{
  "rotation_deg": 5,
  "encoder_activation": "gelu",
  "encoder_width": 512,
  "decoder_norm": "groupnorm",
  "decoder_blocks_per_level": 2,
  "max_steps": 7800
}
Rows from block 5 of the encoder of a small segmentation model, named by matrix and row number. Rows with one number belong to one neuron. Each number is 128 + 32 x the weight over its row's rms, rounded and kept within 0 to 255. All counts start at 0. Numbers have three digits each.
After each neuron's rows are labels from the 100 images, of 14976, where the neuron reaches its highest value: "responds to" is what is common among them. Only what is clearly more common there than usual is listed. The data: rosettes with rotational symmetry.
# fc1: MLP up (encoder.blocks.5.mlp.fc1.weight, 1536x512), inputs 64-127
# fc2: MLP down (encoder.blocks.5.mlp.fc2.weight, 512x1536, transposed), outputs 64-127

fc1.333:133172111176082109131162134113056097093122115115149119122182119063224191165118089082127119157111107124087149127101096117097123145102149132125148085134190130081139125098098098164169136156128159
fc2.333:154183062119128129197113081128153103153138138109154085129083097146172098160115117155121124135089097136198135209144093130119134199137113114166165118088094106136102125121126142130150118112111140
responds to: grey; three-fold

fc1.15:081114096106135143151114104189128105155104121129162089171083097107144179164137141182135171190169122117068143097177088118171150101152150136111140150109178130138118105151149109104104167163152109
fc2.15:137148126098136114097117124124169118152136110153184192026104121136164114148170144088097107102125186070077088180096134129138129129145075136146130125168106188150088180125135171124164079176103114
responds to: off centre

fc1.429:113136129090166101066079100120135090161143114057163159097061163153059110136104092090176114138147133135082096129132149174132101169174150144140193096155146169119160080117151150149179161189111143
fc2.429:138125094170107134115110170114120137145098190136129103124052169100112177132113160145145171111167099175114166071157127119085082167145092127151164149173119140078127118108148116118138148154185138
responds to: dark; three-fold

fc1.763:096159119118082119158091128179033158169178129100081118117150124106125130088091144111164196099128165127149158137120130134139105148137081127141114151104098132109139146134159155140167100095121130
fc2.763:072131089197135161167125131166152102132099157191121137120107141162185088167084104122135146123162156161102151121090097160147108137127116149115156124136076137156179117131175092136080093155134118
responds to: mirrored

fc1.621:146177101100173079142154148135103149080163155137116195140167100127157097171075155113129106098141146135074135171178105069102116161144126109122122091152112188204121123170117055052121128073092106
fc2.621:145110098135123119156140150119093082140122148082107167133121139133103095141093099137067162183119150065154122094148144169147127147195114096116123157132141173136159146113153117105117085076184087
responds to: four-fold

fc1.484:131125154134090075208148136083055125082113118085138093196123117125129085072093104141099175106082125093189183109114199113144127180096097152127152132164148132116179121174138174175112109093073151
fc2.484:060141121126102066165097164141143187140120159151062110166125147165150158170135230168092147069149075114166188112191107125175156109168131151152122175114155122121101121143110103140086180079156100
responds to: mirrored; nine-fold; ten-fold

fc1.149:186148151170115128103156177155141096140119111089108128153114131093130162164105103165137126210177158108149112096091094085184066135233177103151122120146124152147115141106087077145152055158101127
fc2.149:144161116139098107114094089169154083130169125143125159085082141139161127117107130093178161143110129126182197100112136109111136132125106160118139129104065111119162160143142168131064128040168090
responds to: four-fold; three-fold

fc1.410:121108157092122145142119104198145076065106106141110111049110094134118186169148215111137093131129075202134092143068102175090124125124109134125128077085105140093118144138125171165146129100165118
fc2.410:113170145119088169133163056118126102169051150107153153127144101165108098140122132144119147122134138099109099166143154151176143098154119153147060101108102184104147131135075132153094119125103147
responds to: grey; dark

fc1.734:141088128110169138075061162114121106129156082135178205199108130155162106132139116086150131082123147113197150145114138149181115101109135078184092094049137039164142103132158090145147148079115173
fc2.734:140151161179105131145137120171145130122170117110156109167146147122163136130111093150118118172107102147092123068137122152207177075128030099148113107083176158178136129114156116101138137221111166
responds to: three-fold

fc1.539:098114103145186124160126056150098124128143082137159085149128117115102139105180138138125097159115141140075137075162115068105148155109147101143155181147126106184126125146199151125132094149131152
fc2.539:126101154155127131116078162126071074100101117130155159183164121112085182163126133108128146150195103088121110138103139130135140090145165146173150155130167097111156185101118156098077182168168190
responds to: pinwheel

fc1.711:080106143105099154095197136140184109121132140176147139162193190130084054097093197115170138148171134124157120174124085149174169114089143091110132148055111099114106144159071160117092164191141112
fc2.711:110123121140122175143073139099139083136097131148073173084141108147090157112128108112156082140127194137136116111139158125136095103172136181098085136172123106066159123152113168173139132128074137
responds to: dark

fc1.280:164142129157132104119155097154176111110160082116125176073136140122107133147110085107141130130098060108124095133107110177073150143132087065119100073145140117130206147117104144100181136145142104
fc2.280:121116167135179109226152100179188157130185155084158163161140075157118138171156144097115051172149105084153174183101161109161177126143109183122125129110156137127125103101116112098136129142090146
responds to: mirrored

fc1.345:086170120139159182155118112123111093140167089153140086173140139112124146158148125127134123077173091175078094136184119086094091088140124150147095125084144124113098134147087177132118111063145121
fc2.345:141081090082103083144060090120097089145056148147198093099068138227123159156118098085157108108110160179105137142154133135145110129098135142162121159122106155122179175101168149127081111137106140
responds to: pinwheel

fc1.477:078124137123104180071104102129079110125149154195119153172160147062119117116117130102133087154104121134186095146117109100105103119160133171103155110132104100100134197130138142078098176118166124
fc2.477:133136066093133124110100064149134124169131108133117095115148151151154165120131184120111110175117173098082154123142130100157111103185130167141159137157136103089108081083087128152137143091131112
responds to: dark; grey

fc1.203:160125112123121187151157093147099164119091080107130168151118175100110122171081143167156179132100160200074143155133119104142154160114094106069185138107116128152178071090147110121152090086107106
fc2.203:078148065193105146150101146137115125114101158121066128174109130102109147073156169063157129169043100092078079135101158151141174120175065153121113141101077130147146140107162128173132159113100129
responds to: warm

fc1.88:109125121161146153105082120191108073111122125099112138199096114178138086086158121083127105138153131223153074106126185131158117101106130131171110163115113083095080128118134111156077197127128139
fc2.88:139147100148129132094195118116120145081144106094164150116148145153128132111146148122147097133087169117102153130140172145120132086101207100092169127163165070126137103098166074140180126084135170
responds to: grey

fc1.248:176101072106104165108110151082150121180070086171134146168144124183091109132170172123136169131131144099157155133090151147116162158096157125087152110177139113158131083124129103128098160149171130
fc2.248:109165028132171170152147171161154139108086141166139162091077176085154133162097158092106144172096091147131122196061097109069141112114092124117112148127148155116170114115133132201121134099125127
responds to: three-fold

fc1.753:163106093113120139131167088132138103127124115098154097156141094113172192138123128149155084105160138115091085184163154179146116149153161171137128168148126104085179157135128110125140143113164164
fc2.753:138134120185083137096168126108137104218084222178136068104074160174116183167116162092136168140121157179138085174117113106101119216004133173103158177168117115148045121132152138147170082154124109
responds to: grey; three-fold

fc1.564:124140175105142135108175147108103109100147164136125091157169075158151172140137129085151120124091108098102149174154124079099115200100108101128142159101138122128058121195088140065179130103134143
fc2.564:118138227129156080127116147118117146184149122171107170112114163126129182084093124103120088145147121125101139124131174145159130130170116095163126099164101134146142097190156088084086088133133119
responds to: four-fold

fc1.409:199114147077113112116133116149134172115118103031152054154121131144136138129145158143125127133142153137158106159150112121168109086100104088124108083131139148157135100145126132074127189142132135
fc2.409:089140128137111173160201145140087139090069174184158141172182116193167166106142137085139112094118134087109146157099096174135153163159136107095085138129130116059090135160142116193102125149143086
responds to: grey; dark

fc1.227:115120109112087135121079101122114126161129140162134106162113193124113127110161146139108096119058091183116088126104161135130148140105126152114106132133172116064144082090164175180141089121141128
fc2.227:151147126069173120092139102156118162125120134113138121113132128102111107157092110140088131121121108144143125139143140091124080112131134148134134111063091134204134144126158138111137130141147151
responds to: mirrored; nine-fold; dark

fc1.259:124111127129149123143145171151103129213059175140163145111081160082079146105110087128083129101096123098106097081174135112089106086148159128109156082158104120107133105088115116117087142116087155
fc2.259:164147059173145125131066135077138153128127112201124095127181174138172102155079101152096068107115085133107112166136105103098116147140176167116125151162092143171151108095121134172087098138188121
responds to: mirrored; grey; dark

fc1.226:169116138159122135132213150120074196152155059182116114162153096112095120209141100100138089146136128079108082127232192118120120161152159116162166053056140162153231142176157173130117110115118155
fc2.226:111098148182175141149131139155123106153110160136181103110076101128113214137134145143067053168162076136141116138147157093135081163090070162154135117176140096181142103132178122123165097151110166
responds to: off centre

fc1.689:124149141146164133102075188122101168117106140122104125131121117152165181154135093118117121059151155153121173155198123172131151175138131068092143130157171149064141087096101174134159221118163174
fc2.689:157157131081086173102105120131139202113141152123106112127171144178194119141142175093171131156097150121150134150174122086153126149120124118103081140140156143121111101080174141135121117136120146
responds to: three-fold

fc1.380:112093119230208114125079125132114119133112154146168206205163139113137113120112158115133119162146157151086092148107122157158184114139155131083129192113121101143117124127131058159127103120147132
fc2.380:119132087153079135141115110163110145097132102156022182109041134082145133115170112179095099145136143077130161137093152077183113123106161162131100178108090143190065053131170135113134191139146111
responds to: mirrored; ten-fold; nine-fold

fc1.665:136186127118098127178164153097153137098126123178087158142109074133104108119170155136130146069152133142104171113121098145131104131135111119133139086162136115103069138091111158126114120162118173
fc2.665:145096173137137147129138157114177111109158144162105094072118178164109124045102113117169120148138126098175164178123119061111154186121135079131140064132154166152115192133041130070114141114198074
responds to: pinwheel; grey

fc1.431:124117146129123155142156077101169075099155157070175111145180123081154163087153125073137124126161112147147176152173140156079107177151067128126149117112112118162142118180182137087123123086127136
fc2.431:083119113131151124166103096099216146104151137109111128152151121102154165139112137101143156130145149135126172160184143130183114154198101133092138154077180115110123133118124171156122116150145195
responds to: ten-fold; dark

fc1.148:146122107128153062156149158171163124187118073152095115133159166139097103170152104142087070122140112205149177129160126156035160118100120132150141212167148096124146185093174130057136139099169138
fc2.148:078157149140153149121195103155162180184138133192120116165124164121170133152142142143104157113103124093125197134139152104099215131199153163064186115092158122118171107131190102108101147100145176
responds to: nine-fold

fc1.300:137128111126148176122145126115155089106137235153146124164065069147119152131135140144222101122161082099113121157129152142102118147104126183183129133023054161186143165104155127148136132121140132
fc2.300:090100128076148138092195143127120175127141131105120111128197138136137141122109196136099088180132107157140165189114140138098183152082144146130103092042126113142162094144141132151151143116138062
responds to: vivid

fc1.314:101119135085181128108135163106097136145112131104108142080122149113104162146195167156129120125110167151126100080136127148064147179111170165110121209081140165123152098178146089135107104124114094
fc2.314:089127126123152164089134147149108141107106127137130136116152168110132115162129109117117070082109085090087167150130151163149144143145128103111172124091107116096069185121107144132107130101124124
responds to: pastel

fc1.731:209095122104150067082108125114063122101175087117156162188056125119161088131100113086146090126163148101068100121149158133158080155106104135147142162152186223143170139120199070125138089128131121
fc2.731:145175059113147151135178110148093131143058167110120122105149189105125174125125126146097162151192128138149091162117148081191165110145092148112118155135079145098212082118077085125131093110146100
responds to: grey; four-fold

fc1.106:157100099074150140080084184079178131114098092143129068116104101155109121160185164111138173176114143142139115143140174169118185159080117174122089137080121148135106150110141127122116145162161093
fc2.106:162158054128053184123125112179179108125053177138119110088159079158146094082098116159151125089145142124134072130095113117153116094096112160120128181145119138120188109091150150050150126135160159
responds to: dark

fc1.122:128125104129065140103146122125195144150171091142125198094137114195140100116120101162162174153115112085121103136095150095147102122080176172114026128098030107083177165114148127084150145141129119
fc2.122:129135114087114139090126107126090192104120141158143121099130121074115111173093156112046149093153181148128133172162137156120101175164160131086137151091136160114133102119159159175125100138182081
responds to: mirrored

fc1.616:137145125139172139138202150142125102147137157104160125125214112164082194176133150124145215116097076102129182156098115126089133158153130133107125121174128160107152146148035105106104148120090131
fc2.616:093148158129132141114136138176145124085155097131049074121151146166138121099091129131089145121205147100111165110162087124154138070159181102166091171109133107147125094143170079120136126148112153
responds to: off centre

fc1.403:080134122052098157077117151180144088133086157091137154135108110114179130138076036123092075111177133137095115101120088131133117110145127125177143127121132061096095120109159118168101114182178072
fc2.403:140156118096169058155173168142123146148162131109165159084105136120195127141147124110111157145129193106126133114082135058091136123120145113131096064119131166114050165137103072124131135139150160
responds to: grey

fc1.298:087083069119066084120142128113096098161080112167069072161133136098125137110126111158139162170085094100122203106120122066144131118164094113106092118132137089156140144093068131181115159111154150
fc2.298:103183110130145115095182123124107144155127135109128123139114167099130156158211114110101156124138049115168144148140152126110103138108168123127128130140153109118116103098117106114155120190136152
responds to: mirrored; grey; dark

fc1.136:106138115162117154130111161157147115109162166126118177082133152147168119178065108169172144163135103150109135112160163162135118097116118125166117154147142181070063099154106191178180104180088189
fc2.136:111111118120143103154185146130075147149098171130148157089146164144055108123166198055105122079067091160114188105074110176117152165178132116143125103082070163122159079089122108135126137143093147
responds to: four-fold

fc1.432:103094095158131183134216084074134068149135158087124103159134139097171189133128133129060134182096106128168113154100122125191158138213053120067104173122152125093127114122143124167169101106086145
fc2.432:110130104083128112151179081205151146188174068117186120094131127149043081151113157131151166123140109104127101101132145170180107163129079127103111111057148127119115093126147139126145101132125118
responds to: pinwheel

fc1.273:153161108125090139128164139156069148131134191065106140180166157102116147108092115122133099100097099165076148081108128128135170141142121080106085150085141074090097161140162146137131133154084172
fc2.273:109060114089151117127107166116088140134142160133134079122098124114186153180132139103129156129130144122089069063158126155184155075096121111147141126113155131077103149099090086178091139154164066
responds to: mirrored

fc1.580:128074131130121101144129086127109088106115171139110092130134094165139102176090067160177115152102156121132174075125128098160141140093099114166099143167139144095121103167133130148120115095083089
fc2.580:092069100126107150142115161092108128118130185187200113121092178134142127107100089154158135105107117120197178136125152160100180102114153147168163122128066125039101106037133141124120154096144145
responds to: pastel

fc1.467:222201109111120087119149107192072133129091152089097170149145169143148153131092086073122083193143122187115121110112162165146155179075121148062159095069095158140097136167201181089117126128133126
fc2.467:152172169129193178158111150106114138090134188154149098213135104116212135133111127113179142074102192135158158143076086138121089132152112088087100113195115140078112141101137161093133141124129125
responds to: off centre

fc1.723:154141158066138104121131160110062129165090058175131065114182139135115108205142143120203102149106138154111118170141082116148172143093138141140138078172134078049155148150118148108166097075096145
fc2.723:150086120114122129077128100082160122142157098159080078100175099154102144116116104213105126092151163138136097165148128149118098178147104126131113078139203147121142148111146193133102086115148099
responds to: ten-fold

fc1.85:139110127144116128146094120146123148118159124105131067177174076215122095071116104111109153124126122084145123113170179113158113134110100171126122144055121153147065089106154108126099140092103088
fc2.85:095079132069099098124104127119126113183107099132125118083100143099138162134113109127127178202082147143085135136119100076137113138107153172036081142115122126162104142155125167101148047141175115
responds to: four-fold

fc1.532:172140157139087154134187166109097128154143127134096103118107095103156080135102122146119107165167151131159148111128183109160168106152119108131138108102108134083088146097118075138136108152150143
fc2.532:045098132142121134152145108155130104036132122096120105190128077136097115156112091126174193112137092183160130111190060122131119118100152124164123114098054148127148107107108129158120091108144130
responds to: grey

fc1.281:128111141133110106106121105140087176122159141163090119117103149116193137149149083131144101138071101170146112170133136116085120146118170087168131118103106080110131160119105149168174158172131080
fc2.281:161159050075085104127122095094155122088163123157181117157140156170166096071096139116136127125119139109162142119153139109132134124157165162144077135128142127122098151151139129186108145078145151
responds to: three-fold; four-fold

fc1.655:139138121108106119095086139119165116167107106230075192127182151124110084140097132185109134152159171127090158109144094141062154141106122098089149117081120166164151184096131173119157157091040099
fc2.655:126108187193143141151174118107091105175108150155208115232137139093104145185195141166086128122189109108160075139140142111127128151090114175186060157134148160179111122148160096174097078147155061
responds to: three-fold

fc1.764:115122111085122145115107173114104159094124129122152170146099089140064150081097135179090121141153167205053117087109051081107143183125107146097126146119112068152125113137100079123136107190150138
fc2.764:116100111119166125110168131059132106116109140109086068144078111099094109119070109137164118133118123135109126093178119099083132149087113063046112124155037126076089112186186190146164122118132169
responds to: vivid; ten-fold

fc1.566:130162137149161050181108136212123152110075115114150061155091157137151153151141135197131150160145095059138064105155168096168094069109137148091141189095143155120101077171118108164096155130154133
fc2.566:141131092138116137198105154173112131073137162152132100106127130113155174143062045144119104149148119142152180130064108112109106124158128070050074168124124082101125110115104139093122158099101177
responds to: pinwheel; dark

fc1.767:124159064092156100177126117126128178208073112140091120146130108110134111176188173116119135123184153149147159114152114123121128070096084149094108066166129108152105123084138074101187154147157160
fc2.767:095194192162109085138148119166154139195214134090085150137177084172133145109133124125110165144078161118176184136146152126137087150162163127118118109154128092132113122078209080205160147137114155
responds to: warm

fc1.632:091108095094130117126110172114171129062156151150123134101097144137079121105053175046154138125125158160097092120179168168138098106131109116158114191113088131090090097118168129107149149102092162
fc2.632:083120148130142189146144088176096138093140175148070137069113148135199124110125150121127129150123099151096188109172124100122155091121159167129166155161094164121173113172136072065131073171151092
responds to: grey; dark

fc1.371:108119148115107102089142128138069124164135191143161118110092103113142123147117076118101139154182069097137141067122146116100101131153159092162142161061129117163124206130146131135139175120119141
fc2.371:097174142060154120144123101141134131125162116134153132102134121113176126174176127171121173099152147077108181107118137081102150127118135099132151236158080060180191137121114150115119148142093111
responds to: three-fold

fc1.254:146101065158135067154152132103143159125197129127131111105145149104106104107108110086068141158186116131146107094129183183097119137130145125148100115140110100101124144179084118107123152133120113
fc2.254:205131127141134122102133160124159113148119090153168146112150120106101096138141107118129110123121106164131123073099176182080026108157104158133153113116182171135145237124128174038127108159207123
responds to: mirrored; ten-fold; nine-fold

fc1.736:123150159184141139106099137154169186116095131142186126148108108207173156169177090138158083158152133123126175137117110169092083126142111125078127170122101094093148137147161121138151169150159121
fc2.736:116152121176086122053129146165106119132129175125101149101162071108176073179089162073137086081175099133207115125081080165172129147128115133109139150128190117158137073147107106113172143209067143
responds to: ten-fold

fc1.296:165155087081127149145114126087135203067135071157130118129077140125116166159120151153075109196115116180106088106154097128109137169105202146149092100120162088102154079133108123113125123120086230
fc2.296:084148108103106141135136090131150117124116169137224110087146193184087120154160133115076119176096163118083128168148159130159068168086139097134140149094171129120095108161181115134132143060197077
responds to: three-fold

fc1.461:178131100113111087123130166076167119172164084142164105109093123113149171105096156149129163166137125106186112104116131195093121085170109163121095148184197113146112099073147119140178045107148206
fc2.461:137109166201132143127129124099101181049109185165066173193138083157096133166178149092148109146096126101058117121148107097145157116094153088147108122106120166115192155112124125151125156133106146
responds to: four-fold

fc1.350:081163104156126147126123098142134128099084077158145134100164088112107109111118154112116132127145117180164147160161087112123131151215173128115105103090139164124072106136097055136164130080133101
fc2.350:120088113166042153114096150157101154117084168135145097154104116111118105092144185090113092200164135158083126171100081148117124192077172049140123114165157179200112124165144118092030119181163130
responds to: three-fold